{
  "model": "segmentation model",
  "experts_per_token": 2,
  "positions": "learned",
  "adamw_lr_other_params": 0.0014,
  "ema_decay": 0.99,
  "adamw_weight_decay_other_params": 0.01
}
Rows from block 3, named by matrix and row number. Rows with one number belong to one attention dimension. Each number is 500 + 40 x the weight over its row's rms, rounded and kept within 0 to 999. All counts start at 0. Numbers have three digits each. After the name is the row's rms in percent of the matrix's.
# v: attention query, key and value (stacked) (model.blocks.3.attn.qkv.weight, 768x256, the v third), inputs 0-127
# proj: attention output (model.blocks.3.attn.proj.weight, 256x256, transposed), outputs 0-127
v.215 138:513479441505522557522519516459559426452463482487513482449490513488446508493461587476535503453432555454507503435497428543493454483450461539542495463526404459469478482519534477465480424530497456538436536407517524531462554444513460476493523475467496485556509502483462536531472504480480443552526516531531521504533533505512534521539491471474419523550510442428462499524440505495483506479442
proj.215 111:519559481535519464568472497541447454493413481520464448444524531429489520519524522487471464531530493566507604508420482546490497586454440499438558539486453491556460500475455527525515514552549543551419578479495514517468494570524475527443433526538444449549564527548507513429524496549423536462488483410497528488466548543476500542457502469498590533498530521439538468502519486563528495494513
v.216 082:441523506552508489415468472587521525503503464521550496460517497500473420519499560485533455469587471489439457507453525499535508541538566521533441500488465515489551508494430555545527559508534583488502535477433484500462423499496506462468539516574539493512508417486515518473474492521495513517535522506545458547561540525462493477440461536433536541472485550468531524441416512501482582429491
proj.216 104:482482519501513582466480544427518468470566540472425585464582505565504396542495499535476464539445559491522429463510491467502473484533538560519374452539543529584435439519445532537501520521486480533545488518515520426531514513422489560429540540465511503512519498435492510466497511456508466515535559498546516498496520458524555496471466462462490557459488508486521501563499451478494545457533
v.217 131:498511496503493423454440479545432527502551504505534559527513523520511489566561434516483471545534460558437492526462513428440520492537569474499526569478551561543510516463456518555541556486522533503539422590505475433542464485502500525503458546511467558439450434554539484455524494458492568445445449443489517520494496511444440532485485549427573462500466581583583467466566529501541489517573
proj.217 100:496426524459508547452555507498538561516527525487522575588470466543532513439498522508494514489443512521467420499572545470479494418534530527540429474547539482451542510486555494437480504452478473460567429530516503513505540457463494488557513499482534532481465504449462509585441522503622430471508540546530499531542457505534508453534507483437442469489422445554448539514481523492466489470466
v.218 092:545479488476513471539506510454502555515437442589561477452441538504421520516528496442568571531531531451483484439479521549545510438475480525484529523514468509504506503458538499513549474472558504515525472495534483439495492489518440508526525535551519534462483550519522562589491534470505462499480503573480579520521521402576460486502512472500512423555433546485453449512507551518461412492527
proj.218 089:505517465502524522489532444534530488491477476511497470486512494469529530536588523487435446505566508502487615513483503504482563555468458534507553565490465495484460470494441549471519547485506499517474601463465579537523469538509453473490502563480477482540520519545464525408482502510460528482563503414546456445523510565458528536404503572565520471482548526482492558481483461519497485511475
v.219 089:545499431500471510554590415494530477451492442492520443506476497449411510487511462547443444500536517503497533540520460494450412499507477554452525513535463491497461444462502507473535449508546481565507535528528491529475572504516552541501485481531422486552452562446502548509530444531472516474522428439473481495525506543527443488526486482509543526519500548463511478518547589535527447501531
proj.219 093:557490466520511434531567474575500527509438483542550430480410509455464576484498500456449521464578486501507561492490510540507502470510479508494640495516488496443555545456518467452564490456562456488444562475519497600429540499477477500609500503546483459473498470529515465503516521475479536516430490519450474443452473528470459536493552486503481384548534456517456479495515530540511481577530
v.220 085:528479445432553489571511457504450549512436557530547448497568528538465563512518492519438498499532502562504499516491531556506501501479489479498523454473538512524532490541549490430483498526510517488476450488480532582547502506472524558475490437542422507514472577512445538480503495480579604500511495452495525514488480526542479500587465469539561518498512476528510529532546496502498459477467
proj.220 091:513467491453493386570533473530492518500429506549551445580427481434434548485501502508479518501583500503453522518525521522540460441467461505475599515579527474462598533442520425480524513462508439493412476443505462543471547508516500483585512472514508485476497512522493460544458476512483486509416459561462481494479466500515470495545560490490448411530460469556497479457516578546545503516532
v.221 078:464532500466518455560447520530504436425471530485501508479509443529527487476582493439518482455515445464486522449492551542469530532472455509478533566500497542553515522498456496470546523538468511514534490482583447464415553511496463484501528525598537594519560432524575545452499572496487515499450508539493481515491440485545482479438434521521503512540491509541461526445456466544485514442560
proj.221 089:480525486527474516473438499530526517510512534462485467456551483520572475559525468444495483507532472490525570473487472477531519582479488466486538552418453483533504535563482511480492530497509531504522493464496564439574460502463482527469525580477517494393506446505506458445500535481474586514522484448490493488496532543475534533463455527560490527461519548503488544499520431436502550509513
v.222 090:463530479512470493460587493507457550453488545461521486602553533482531553537489428470471417581475453587426560501524488469490506545530534538501548463465508475550505526447479545513470509574549537519458513551523496533567510538473591464571561463445428475487553530505422437438542524463523560471462474431509447539464490567506449453583501537483557515512557510543557523499561462478506515471524
proj.222 104:489456519492518509527515517462488532506467498511521524562491534521435541432459488538510520483464512496494431529511496505475435405554532501533489438564545507455535538471547437516484460470514457480481410485518446527459479498515515492524484459542531494493438503495506477585479544469530470466431484583467476478459465494548486453619541449474507469518449456560482477524488574433519487513513
v.223 105:576517431472554603516516532452554501481439426514499450508416471477499554454489549453528543447508570492516529487531486535519453454442506554519518464530477486514474501486557493449507473549513465511516512473474511511470543515484476525521503467476484498539535577450455512488481490512469459545521553531509464532521539511546540473506560491541504541491502405452435501503470519525445443456432
proj.223 095:507516453529485446541476504593475483536428474519508383451491484455502540556506512454457543563536464520518632510405486517543521532474428460479542518484464537484536540505486503471542507563524530529435577495474539546505521532502473499501471524537435478556497484497515484437505490517412520507526457433487501490511520540439503552497505531547546455516588550474514499505467478517513538544480
v.224 086:435524449561525528544542515506498498491533498447548517553533503413438543481468491450526493493465527448503467459551481541560455545497507537494533445453531456544425482566557475512439419511461501567515529419500504547516565504441459432500521476433518521528502515505454517488558492443513506515527465571519482509504540578492489509479533488547475472514520537447488540531435460455525541488510
proj.224 082:508536505474495425577515463546512491448446497543516540471449476477459490541496502469503493588565509536501558512438468536469466536465460477460509466504515515443560559445444411480472505463547452493367578524557458481503503543496477480513459477573445479545559450474519501520497473565435486452509445518447465477490468549479500508591501466481512497474547479481508486476532496504531485600503
v.225 100:490535451495495479505548479573488502481512522497533589460541510513518533489458462577407413602511488485522512542474516466532437516518487503468519548509500471548507492481516585519558572502511503565500505595520558457522508514422571547477477493484491459550420553452494517476506470491573526507540447390507508507481498496509503525504455481466522535532518513538537511492515533554590463509515
proj.225 082:565432483511478379530527480508513542517470495521557472572447500469445574462447540464499530463529495544506505536516508506495443466489467535455573453553489478425597514478523405505520509459501432496438481449567446553458523515495530507597498427496542514488452455506505501566476541502474475502412468551481509506488431531511490526554540495466463385554502503545463514523546535477556520542526
v.226 106:522456517455472468499458502547517487461535582515572496519523505542503470527527460507484480500486452527513525471467530496499523534536496489501525530433473516539538558420471549553523494499495527533480499488521451416578414473498460538556486589505471528422485443533489471418520512423383482536477514465465494534397509551460459558483496543410548429451493555552537483434513500476478469472471
proj.226 100:503449441503456570524524519561479589552505521550518536532498503548506514436505493520520528460485499579516513561497538432492472520515470534442507516505475469459526520491484499406485509511553517501550406484546521480481497451509519506521428521565524580391478566496474547549469532422565480507470499494540488523516492553534493493538482494454486521515480480540457550536527566468442532446502
v.227 123:482469531525505490468517522543522490534560523470512540560575484507540441572530382439518455487553404569483514570454504440527508485503573455519523523505560521556468564490486559514545533489481565505557436527456504513518445543483485487553522496525420545494515475583493443478490502481440576473486523486505487494470494502446524537518477541449556465438503547579525506454543490477530490467530
proj.227 108:492471521466487565476499545427484554514529534517525550540528474574503447448504530575545513464413526467475416512528548448517494488537535512499416466484534501501532443501525548514437486518468486532611425520498495441529484495472540521471506493479542594452429497431518517519485534490554473502497521506505515554528500499581448436507463475452479567488450512515475530559525498427506522441490
v.228 091:558557483498552551526512491440541464539425413553480484480513452511429528512527499515452516479483555483544547463534447541540432448439498524535518495535435464425454479545521456464553439473531514559494551433524566535486517515516467478471515438460523491583492557456511552498453507448508432481494542500468543476539548496505484493480517460488500559548496443446491537565448556489473474545492
proj.228 104:516531457525499396541504489580468481546457463515531382501438505411476578533506530448473518538554452496485609527454518563536517517474405465490625564490440507494519532462506491463545467537556502533421571520503526557471527502546466451561445474532459472539515509516504497450482500544444503487512498445489488481534495568456457541553519535522546448481562504470480473486469527554515515554498
v.229 115:543487450501526553525515507509531526487431467515491505418470475466427529496467559561556574447486534461514523514481479544520473493499420584544536489585481445466481494537569457471550479456481494483489561472513515544421546529507440539448513434511527478552523528478547524575452529520540450484515537550518517489483447493542503481521551476502482526553531484439421462534466525546509512470448
proj.229 128:505558456537492448554523502522470468481447474457479454433483512418496510538540486446442490541529489521539631505457486546499511552474461464482553540492489524536462496515481516485578502557537521523446623497480560492523500538497453488497469537497433486570515511526494476444533469555423543506533475438480522465486505535458547536451478572531545506476559560449524519495495451515539490534521
v.230 093:461554540477462489469490514519508537511561538451541528513544492526527458506539487548521453505577463484498478480523566460502521446478553469464502569480594550488530551491439568532525517472497544498477466520509519487569444527531496524547483515523433511440448529577526485470571525541501535517435522432461462480466471475450510581538546543449515535474461499502490431466473499501529536529543
proj.230 102:524442512481510568440491514440461534600559523495527502575496519583505501471514564498563507438420560509484434517514517485515477481556530497495443498484491493499521427509561493515491460531464490517605475486484476423522500464504560477457472507512524569519437552433522519509484550459592460499568529462514493600548509521551427463519547519463490513501482486470468490522462534481476512457515
v.231 100:537515590475496521477488541445489481478570576439515453518477526480509487561537513436564537497465476508522490465538474455534570526552478521519465535461516509526499584486507460538451499484520571450568472475462446448524487525552500524543495562541533559440545492522536461540518533490462391514501521566525511543484450460454510412416475508551494421488447429516450537421489453428536459534468
proj.231 100:438535470517470609410526501483538549450584487459490572542564436553591448506551477502529484551486504455492469461527507421476545495481512516564394510433526458523484494502464513467514541475464470460512440470546472457561480420444567449467531464453521554450532443496496510544503499512520519469504526506509489489498543497483515508486436536554467520477466499524526563508489465455471581481464
v.232 117:494506512507471551513538512474499543476435443504450493500418489454495530467495545465580573462525529431544505494487453500532489500471434551513494490535474471508515531517519438513513443457482511511549519447465507513491496479565425495468470484537550462527542555460517559581493523568491426496516525554477520476460499421485540526485490463502433473476483476452392495492441506553438472502444
proj.232 113:484555468531491489508524495563488478457487473472481460427491472458557486552518476460461484528531500510532615496463481504505527584469506492523522532471473523510481506515458541512562555503535501483479599480458505493520515541482476491479500563471441446505569464546502480421507490519413542502476493427512477456472526556417574547461470588542570508493526543444556525453522433532494487541493
v.233 099:487469561500478480423429541465511522544488504422506531511529539460486445484587518538534563492488439452527509437510537505518544554455492472535466511502500511566530568532433483466481469481453496421565507446517530530496483469526444485560515572477537473560599518571576518550499527475477391457465541479551526476479537434432583483462516531534497507510469452527466592492492460520522567527417
proj.233 088:434585512531495570450478499466502493482577521471429555469572522588561394506499513538508413510507502476465462492526477486478518565482547480504400545437532503558403461521436572501438546527459553490555496515486534437560492498488500527399470545490486528468539501452510526517483500506508496509561532481521511544494541496467519469482465519505500605452474544476539517480495436502489516426489
v.234 081:488538496539552566552499471446450483494451526483486403546492472471497567461539465498552506479510504475526511530492423521432540489478437523548527533506458457438543468474470457497466485474517525566476520443587504460442551453529471497569567500439439541499525525563483566438504574467439525530556557559443495467493561474505485548518471471426407488560486451514484469544543560532462470500467
proj.234 097:571494479485544472557593487572541442540449447480522481480418481399500561517510501457417465539553464514518599518483510511525533502486447538471580507559456459441479496448517484451518457548506523488435574472495506613462512517547478524535466533502476478535533517552486519469496496536455487529593463466470457429520483537445510527523510527509522415483556444428496513467485549562467502538478
v.235 092:491458574512426425465419527520513489484503530513539549531554491506519454516488478490484456489535455554459462469522544498488486525553474540456558567463563581539475534493487502481529489495530529522489386523508437432595433533520531551488491504528468554529477417540492483532463554528457529456445431500444461505494524431517493481541518514466502496475483504514566501492576442485509443514594
proj.235 083:476462568488507603456479507422511523515588554479467541543519523540563469458543517533550464466437530429492447531569518466511513492502538520550433503504542453549450443510497515531484530490480545514570408500511516449523521491525521467425569516450498555513495551476468541512514526501571487470533570476482506550551505469518510446453469521488485534483503458500473511475465484445461489458500
v.236 083:520572508510509555515544453454555520517514500486532535464459529520416513421446523463485458446495522433520483539487458559425471510504502526477571501524471503441526436555531475488537419493462449569502571435467538551456491491446497557505523462518551480546537469446500542564485439471502487538556441528542496536472498473572528535477445488509474561517550430458494448556453512484483455508461
proj.236 095:531502481477511439524526464589518512519447483474527404500422493433468603503502545466451520556587461490509589507509498549487511495505451514460595514537480473463527555448483472472526505484529469494457558473494476547488509499566440488566479495536470494497514496564498506517523473556446529523526496508475486430463486528446471555512539478572516391551521498494466504500508545584514498534514
v.237 111:523478484448493470531499510444491500452473419480485434455432501540497464513476601485593605447494458467490507410497522503465495491472423546486488470509410503505493493533497450538516461420459492511562466417497535527481500474504406429515491562502533492528529512488501524568497534460502401444477548593530572487495486469532505518435510462531455443521461501508466526540485538471450502540500
proj.237 110:459566501530468502453545496523464490484496504447436479460541481499536470588539519494480493555548496528513594514483473486479570550465459477512500539449482522535481500501452535435533538531474507508481587470490553491519477500490484466447463556468456503544561468529453513452535495527438510483567505432508461498483557553406584556452504585539532534488543551471551538495476449513488531505498
v.238 108:428493526474517480465426492488436474516522546496578476562569488569473467518538483459478459492502462544485506452487541475446503480537575463534462561422505538536518545463498520490445515536491561475569502489504471483511427459527451545489464535512448563498515459523528479487447504452446524507511529517474467512503499554497458480500470563444537475506463539489577505444517453438514509485540
proj.238 116:568428495465497476493547469512562549509491530533596485578461473549501583460481456466512527446521442524486473495551509468508483459527505537521533469510521465430584531486567434457505492428499457452538387497543462516485496465456538511569528479553561511353480478506516480538487537429573507520438462567463477478471436478518479485551456496504472427552452480549445530486479553468480490515446
v.239 107:446527503550505435451424500532517488473540572448488589478507475517603451527491520465524474506497495522534496520459533420575534520517592494476502563508508506555495570532417480545473538499510569481496481534478506522581455512476535461474514497489554500522504420561561415442535479474457500472521556453571511531473512521437523463460485552531545535432483495488508475460465490471522570455549
proj.239 105:454506537526503587451495572454505514498575530471433573512595545607552457509494503541542476473405536530498434512490522468476506522536527490527407517441513482551498499513502532546472513506505523486568439546502550385544477477486575526423476464507494548431477517437523541524486517467566488494450506512527532534523514488549528465490456492461479570484466521505508523538506462444456500445466